Rows from block 5, named by matrix and row number. Each number is 128 + 24 x the weight over its row's rms, rounded and kept within 0 to 255. All counts start at 0. Numbers have three digits each. After the name is the row's rms in percent of the matrix's.
# convs0: reduce pointwise conv (model.decb.0.0.convs.0.weight, 96x384x1x1), inputs 154-230
convs0.0 100:114125128160126108131126128134100126080115122153133147142122132110136145164137146117134104154135135142135131132125114182135198166088116133163128120139106119188093126161166139173141160163149092146100176111137123141123126069089051097
convs0.1 081:115144125129152117112145127126150132133136157151188134094121096101129108140095127163147161146129137120148129110142112138101121203115100065152131137142123153107116086099111128138154106149148084140108087116077156119076107126151147106
convs0.2 094:163122153114108123143114133112128135131162134117127092143122140105119134136110150125132117142170102152111146145125109186116147105119063152100115114105141120101114151084082120154166136064133157098190074079070168125140131119154139087
convs0.3 084:118118154124128127138114129144141125087126124109153114129132143119114132135099106149093157104144118131144103136124096149089148083200180097112124169128082114102110167098135144110187125110144099142163126152115205141147189081126157112
convs0.4 101:111116113137104141146108120117136131117121116162118089102113121108113101140144121138123137118137120125121121138093097135095076140175119159101129129149098158098139133074163094119125128125138109091135123119079175086094151139085128138
convs0.5 093:102139165124125119113146126082146132111120116122121126120125112125140106115156149137132126109130160119130147118136125114097101099124162128177077125078099146131110127123143131083179150137140150183098106121114155184117139128093093110
convs0.6 083:132100118152117129120122147130134126129120110139144143141133138128118132140138137144111138120108143149159152132084157134165071175107099130114129127137104096115170140168095135131173147141139153153135080108171099153144125165112152111
convs0.7 104:134122124126126109100105099142127136123133144144118155110146120143118139134148119115112130128132123112121158148123098087089126122130120118125099121148121080101115138154105102121130131118138099181090089071078137120118127144100129104
convs0.8 095:103143156129124118126114123115128128112090144123118146123159148123135114121153121137128159113134155128118146132133125145149128090141124098168114118139140099157097131156138144071102122101136151116149109108125111154143168126093169142
convs0.9 107:126130139130142146109101148150136139115129129132109132144150139125143128110140112090106101120115116142123125123125116138115172082149113167137117105138087090108128173108078113134137090136133106198154119136145121079123066087171105159
convs0.10 110:134128116146138120128132122144117143133146110168088120145143142109135142131120138128122133128114125121129137143108188086117176135135158115109066129105144092087136153160099112164111123138131162129136091108110113206144143146082134151
convs0.11 096:118123106134125167152111124134145124127151107101118105177134156125139097144137137139148147127134107151091134099125118116103125134135090075136164127160129147121122147127102152162141180133122140153107119171157139137101170191152161103
convs0.12 106:149130121145116136118154098127127135157132132103133136117129115137127148138139118083119134119115101141138120134114075126141133145105166129104138153173096099168078093112195146151112043187164120156115155047105156069164112130161178142
convs0.13 086:130137111117115103117142103116149129154090129136076109132132143106112151141149135124144169102124131140126149131139143132101073100188150140161098139133123173139113120132101132088160112106160104156106195171115087095094163092115138121
convs0.14 092:156121142127152133140155159129102143156144111122129128130123147105117136127120134150151125111130108112116115150128136114099169115117064089173055163080152122153162093178140133046078090135167087151131108103126162125105204115106137080
convs0.15 089:143129124127120112158132124153126129145104128151152156150122117149124110157116133153092138132129143129149136159108199126087089146154115135149122180189108128102135109100086093218120159140135154120136087141115087128237115129135133146
convs0.16 083:159096119152113144092128115129145105131170105122169119147175148143131114151147140101117130112149120124163146117102137169103116091100161093097127123113132126130152158148147130113123139122121104117099116124143128079112120133159131113
convs0.17 110:144154137146117130149109112138110092126117118108122159087112113128127149103122115161136130151143108136131130121123106099200091056131207132113145162126129118138115138148148159147147103137126150103028062039111121138119121126132168146
convs0.18 120:148120133131126133125132131142138147133120137147125131114123098139127140125132115136152142105128091125139138130139150103069175087148149122162149157224214108106089117111129127165120132127116139120086086080114127153110112112128129130
convs0.19 093:124160101100140154118141126135120094150116113143105128148113139130138131128136100135183116126170128133103131157115127141146116156162140168105088169095098146148119163169102125134081130123193152123137106110169118078132128139175166144
convs0.20 115:115131125121131133134103134138151121128128111144150120140145135139121117111119112126126148093130123122123161114132100166126195166174156143163077133116193096153151127097149138061142124133173127165137080114202182181124099080136110099
convs0.21 082:119156159097141115126135133108097115145144146083094105130143130134153108141110120138163160124102151128118138135136118145119072127103135121176143063124151147143086115152132056147140136072149158096085159117136125060120159119110158122
convs0.22 096:113125136139122139110106128144136136138115128129137123153144137151127132147110145124096101111180143126116122129118128102116151142120134113121118103123078097106178174137134156138137096114090121179144039139117072109122123106116121116
convs0.23 083:139115116130128145123114100120110106132115138128134119121131125142132114131115162122101121116090118118157137148129117129118170093170128100144097079152124107124151169157154120203088150135144155129123142127157117102118116133109111148
convs0.24 092:138100092114137128124140134142129167126141125138135139141128121140112132133117097159123133142115137144121130126128115152121093152125144099120113146107117156140112086083124130144192149144149091082112188155116148107131097132117129134
convs0.25 087:124157126135111110121131129111142118152137124129123133137134126091143111129121143135105135154131124108129130126125123059108086067118133089104138107116148151135150108123133142131159155111154104059125133138111108117115123154109132170
convs0.26 099:135146106126115141128131135138114136128155122132118148133125138118125136134125147140144145133124132125123104135147120000125061130112150090162155104095138107143152122151128114146144130193146132119087000083115096108136128179119097055
convs0.27 118:133142130131138126133129119127120133104149123122143125118144139112131130121110140133130137122128129127131121139139152141170113123123106115187115113135148114130046145102147099125122128047162133132150173161151114128084125110119183130
convs0.28 094:109161130151156123116159109132135112121110100148145177133129141138129123099113132115151135138147139154155147128128103072188087136158144136105063122183152137112180138166131157100139128107120112045159117094132131136154090171148147112
convs0.29 081:113147117143115122107127121137125101160137144145163132115151128087135130129100124166160145117102135118129146115145153135125175109145088102144132078180125124084143173142149151201127133162131192130131146184111088114092108124070090076
convs0.30 106:143102124144149118142113135141155097135128117121153149115119123134140116127132109138134128124152124129127129109122123154116106118139141137068087108121102121118127159137112066190160108152073190163116155139077187076143154148101126132
convs0.31 084:144102098107161151106133109129131126095125115122151154145124128105127106132111122129123141108148149146107140131134133058153079111117128118135149194097145163131102105102143162057098123146154147099089158062179139067092160062130111116
convs0.32 092:120132146143138125114142111123125129121121131126128129109138117123120133116133119111113148117142121151122152147142109124095039125131107094099085165135116148139191119164163151214132177194131131105196091143123147113100123122152130144
convs0.33 098:146146131114127136144092116142168098145109130124142115126136140127118127117140101143144120120131124151118139125141144121172199158214130106199113100132127172162080110115140102115149110147127111098126143108122096163105136128136124120
convs0.34 115:137138112093140141089135133148128144107111137108103124127127125118102135120127146102146122117122133127124134140123146123164109115167095126157114120099110147124180130105096144105138121108121135091164113119138131126160120133140166162
convs0.35 136:141144149139115129137131133145123151140140118131110141124132123125127137132131123107135124126143147107123123125120100000152069095150173116143181136174122120110127116154133168130140077163136140119055158121151098057088124169108137148
convs0.36 083:129163158122122125105133178123131107172115165113122129108137132117118128140120111102174107101160128133139109133143157120175128120105140074144170042122118181139131203117118174129137154156151174171109133134146172164096153097167085134
convs0.37 086:129114131145144122144102122150143114143139136113137130130118129122138117105124112151130120101129128144114130128110116087171112056115110111168136162171128130063155123122135148112100121132184100155149099129132173103182178118126039164
convs0.38 106:105100099144135133152124116114136110146125123114132160127123130119123126123120139109132148120134128132108104136110075113158095116134149118161069099174163180136117159162159076079137144159098063111140089137114119116139108136038137096
convs0.39 112:132133142124107139153134116134110114100133124131134091156126129148137126116124154117133149138105136121147125137139101107138097106112138086110126107074084109093157132085095184143101129035131158059136139143100105116081121143131115127
convs0.40 125:148118138139143134158136119128117132133116132133120115146130106153152123126148123129149133089144128131133112117140107089141164098152099126198097137148121083141144071130144181110114109119127071104101123071159098147134097102126150118
convs0.41 096:129135094118114137144130092130141125145113118107150118142143127130113131109141097139107128141115106155154137115148147189131106124108102111149155161192142129079111124126121123115132164123135099154072162114148120062109181178107152149
convs0.42 092:152116146106114119142132110123128139119125116116142168123139119109106153104128116124123116136135121116159156108160098104112066117144151173147137130162142143129170137070159133133103118169104116137133118102172151158154119090112089147
convs0.43 135:111111134125135129149138094127117125104129127140136118131128107152140104126153118136137128114122124128142122125137074084146097085119113120164116112119161157153091108101096198068121128112126082141109169136118097107099166141202110143
convs0.44 084:123146112098141155158135140085107136139152128137126121121143113121136138103149131165124133126122116141145134163137156107087126181086106156135148177137185131114128183127162106123112115112100174135100123119146160136087149114113110120
convs0.45 105:148112103117128115132141116164112145128136097141120120113118138139132154135123120132123138137130133107106146107138132111146155126118146132104098143166078130089176108157078126139171121165170165139107085086165164090124125131117108149
convs0.46 098:081119140145133122122134134152134133104151136118121131119133130135114136123136133117145114109126158143097138122128075101121060139127119148142162110190124144079122138129115166163087146131139104186118145171131122098136141088076131089
convs0.47 106:096122133123103115158128134111125120100145123136110108140118122126138102118108132125141144101140130117130099122120118088106148117116110139121114115143183126146070111119135106083115099085114122106161108083137117096110120123143142104
convs0.48 096:123138145115129123143131113144125148135137126122140099133135105143133111126124109117140122119150137137134134112100164164127057106158139127148072179152108149128138117128150131103109132141137093140125121176151166145130130159113120109
convs0.49 103:154142134115119104126134151105125147177133116108102117132122133107128137134114129125118137125106147119111125156138143162108129046122174114177153134136101130162123076098123132150072139141112132165048181067112054119103164161135223155
convs0.50 091:159128121124115136132136141148132121154173150139116140135122126135145119117139117116153142146091136124146133148136155070151151086121137117129088105161140153146137144103157183114124099130149103111116109085129094129153174176123105076
convs0.51 122:130117130139120146139125118140134128141095129156132151122127117124145119134145130130142118113140123133139134121124113122156149104103131086158112119138112110150162142055136161140107100102077108026115146176171064161150142140137112097
convs0.52 093:145105127123116124123144121132145115127173112146109126144118143108139114117123117128143128127128135131127112135133139108091090112141192126101108116110151138103095145128151148144162123145074085117173131125096130169123167088103097110
convs0.53 085:146153135128095140102091126130106130138156151102116111155133114174138073127102078108099112115128137126182154139130095110134140136144129154135136142090111157095164148147192131139125076086083089105097117077162122136138124130122123099
convs0.54 109:155133129121149125129147114126120144126137142102123144132150115105128094143138120131131126133127124121124114135124111080149201078115116096109108062134148139154180118081142097086184130107076119128155142133109129162120134094107096131
convs0.55 113:117137130128125139137132110115118119103111150110133134122128133108138117120144150107143124136135120149115109105124167145130178053144094128185139074116147130129088114117157157206065134134118168078090127155174094099087190141192134103
convs0.56 101:148121125120111154129127130134132150124086096158123103126116134135134145119111126109138116147120129124145140129119069109134090119122147146142116103153145098148065153137138107124110136123171144189125101108117125123158148093123181149
convs0.57 110:114127123137086129116137124125140123125147115120145141142134128128130131134135115130155123127101119128127130132118173101122136128161086107137164154165151136110070151098150151143122136081197159115161140164111077130118178134168197152
convs0.58 101:129101091116138138118108098142123135146108124096091128135122119142121113146133124117135128126170131104144127124158109047128046144140114144141099075147161168191134119144117103188152145165078147069052081145138110134091114108108122092
convs0.59 094:130143149154124104117132132099120134139135088146104136105131106130149134129138133123150118124124116128115108136127118127132114113143145196120112160109120104095097150189114133124131146140184125111118126152120125121156076096147137131
convs0.60 109:134134159108143121137156129134135137127152120125122120134125121121124125121122130125125153137131126114140130127127107151129109146153130028132098118091140175106111135197106125194167126135135201125092088111106121177137143115150105178
convs0.61 087:147107134148116126146128160122151129097124136122130090140136134153140101126152132133079120103126125105144131125101141145142172131127076130124103119112144126161125074134172168141122127131121079138105108119117148152131111073186096111
convs0.62 078:126134106117135110145079093126095136126154107149135132105148150162138122138102120142141147123119124113164150110123171158110135183130088120160134109141123100096147102093128148216169095123141130090133126155110101159163099134161105169
convs0.63 102:135121140110140126133120130126137106159136134113113115145121109132119119121113125110117124125085138136141088140135092125087126091075151225128129142121141102150140142110108131199126132121102168087145153088122183161158100071124102132
convs0.64 093:158109145128148140138101128147141143147141150112121160118135148102123128151157121142146130113104121168136147119108132177113085215117136091117141116132163093115114147104126166088121152078133092150133108161136163158136133120129104150
convs0.65 106:122141158126133124139114131133135141128101134133129125123132126110126138118142120139130142110130112113155138144118151165116055133086095128186098149167183115135090143160121174083139127131135099150127128163156078140127106112102131145
convs0.66 122:131137146126129134105125141109141120143131093130149133125127131129133106118172114122120138100136116117142127138130145140125179129111094135110108110112188109183094142143162108104126135161124097189099165108119153129122170111087105107
convs0.67 096:134134152105151164134150090126139113127119127104143138104121142137123126131129119156120129142125145128154134125121183177130159130135131125174071081142163130057156090098143123194142169131158125064138180161143108116124101146067099178
convs0.68 104:132131105113115117131109129104129129129155116132144087135137135149136112094149156107165150129123153125152136113121139093117172178131157126098148172118134137112137159094073172158102119133094146107145057139115170118092128116113108104
convs0.69 088:149107156127172137144130118117113142114137110140131138131128133151146121125155131149120145133135119131104146111147145146103119144137181099132147050145125145176146161113154139170124161149131183133122161154155131089123138165137140131
convs0.70 094:134119112144122173162115090128106132146077143142137095103117113117142122123130123106126109135132125133130147134124117120126129086129108157076148154139133106088164128122153186186149141126129152161146183159156117141103122092147082143
convs0.71 096:132123139136122108126121132169137116147121128117120137132131120125140135124156123151153142131172139105135145116140079070131137134135186138165106142121088170062128110138091139086144138095161046128109043140115123093163164167154086145
convs0.72 093:155114110114149135139125124115106116108130116136144140103136150126122145142114136119107123131152124128137105133140118115129218143111101096091079185142155142151106092116196109107116166102138148145090113142114143153105089092077117139
convs0.73 086:147110140105083145122120145130151104101111143135156110129149132130094119131118117125125139130096108117131136113146140132116087138146113095145136166155131095168179153091117120094135096099205171106136152140135092127101117124173122133
convs0.74 093:122153115140107107134126121116124111124091119126131121118124133108135147139114133160115116124142112144123125139106120114131095149109137094118092149127164149146115119119127155154122159098113060154166121110113210176123114153133171150
convs0.75 094:153135141148128129123118113114129128145117127125136143134132146134124119123124168131121126123117132143137120158134105100121226139139120123107132087121124145147129123115105115091119153181107135111126091104140116133133164105142161101
convs0.76 128:121105126125128098141134125145124119136136132138127150129126120122129130115126135133146122122120123128134142132131146151131126114131127125157067115117156131085191113143109112118154135129127097127141109117141168170113078133050096109
convs0.77 101:119145156129133138130089120148106147135118138153142095128116124117128120136135146110096137101143137144153137128133108171093185125123176124173092181097066166163083093050092127103134115168153113089135139119173082139125128098103129126
convs0.78 122:116133125129140093126128134128135129141091121122123147095128117127115134127135130104141109132145130118141131152130090083112015133118165064113155059069176144126113143218137113147085127102079127116117068157104121084155139104116179126
convs0.79 083:143154121129135105139107133121117133131119136149133143141152136129141103131107133129123133118132138127146113120128113151107189097139118052098086154152084163152156117099078073107159141191164099166118189083157111113134122133114126132
convs0.80 111:115110126129096099091114144134141126121131135159088113128114131106121147113165146125133120099157141131141126125136114113112124120096101091119110135103060126100147148162111178144094109114131111191116131154092112118139072113084105162
convs0.81 105:131140152144132112142132140133121123157147126116106115126135139105134101125118135117147120113133140134129122121117102134103138129104178090107087167149132110103178140148168158106099097170136080136096099133119147073121144110131068095
convs0.82 095:138130152132128144144130130134145131126145123099109117146123132149140129142135143120150112110089116120110125113108141097097109097154148078174091087105124177119130138135136120089136135107140077113138087147177154126121180132123126109
convs0.83 106:171151143132112130115156125145127140117137113137121130134137112133110116131138140111154128124146146121114135124123107129101165117144183164165140094091118108111145094110133155112115114135134104109073096095112140165124106130164123122
convs0.84 087:118109137134134154124125139123107101122119141122125126117126113157144121156151098128118119111139122124156133118127151139193070093115131124121142048193110136134096129142105142166116060156118147107074155166106166124124169084107140099
convs0.85 117:129139119116119125137137151165125126117103117121135160110132111123139123119167117158140139117118128134129131113115138189135151149170148093196199066133142174121113188094141130087140122117197111221099154157125111099106212122108127102
convs0.86 086:142103160098142109121123121112143121095151154112155110117123142142151120122140116139156120117118121120116146152134119134135163182172119123102159100096116113133102114108131145129162120112112090125126156118114158066116168171132094096
convs0.87 095:117116105105122137147114136139136104116118132114146136132133120126138136123096118124116133137153151110128148119138144093108060119115134109176092137156091128171142093179146150182118159146150090214120061100141147077139103132095139140
convs0.88 108:129127121110110146121159148120127117119141142123106159127134123137127141147128146127117140122116082132130117118111106112127105140151130143082136142149139139135133163135109128122105128115139136172109118175180130208151182132158090106
convs0.89 091:131111140110125129141118113135168145118106104119148137143127134128138172098140132125123137143147138137106132108120118093096147113092065070116147153145116137137125135132067130086122131159138139083157130120156125115133152143112089116
convs0.90 089:133119160122127120124147132139152116171140142109126141150153106145137126126108130136159160127118136132107124135103152107117084140147142109116058087111152138118140132118123123149122113117158140148100098071105115098165119148159135155
convs0.91 102:117121123117125157114127144131121124135125130082130149126130134119139110120124120143113116122131119118133140130123102146156108147115141139146113118098117196109128140127104128099123145097150105111140149166124159144127126162078078141
convs0.92 117:128124167126126128127113133127137141100141132121152127143136137119104126131114122140144139117132103142133135128113140166106080163104099097062134121132162113123153184094121161129194132114092142167160077193121114139156141104106029151
convs0.93 094:136107125138127121127128170092129109136123133075122113107109114155124124133117148109097092131109145123132124122113116115057184120063123078108126110141163130103120104080127183147107137158103116115141118143075120145167110130174141133
convs0.94 090:123143118131106101166161127136125147089132100112137134134134121130117127107124146136125124137144091119093122134144117143098105121173175123128164115138123135119136123151167168115136142103133137115119078131094093119134128131131096133
convs0.95 104:124111127121157133133121153147143122131141119130124150116141121133147119128124120145138152125114130117125151130119100143163118134098168139132082098175149156132167137160141111102113101166092061164192099177142139156179124140111097140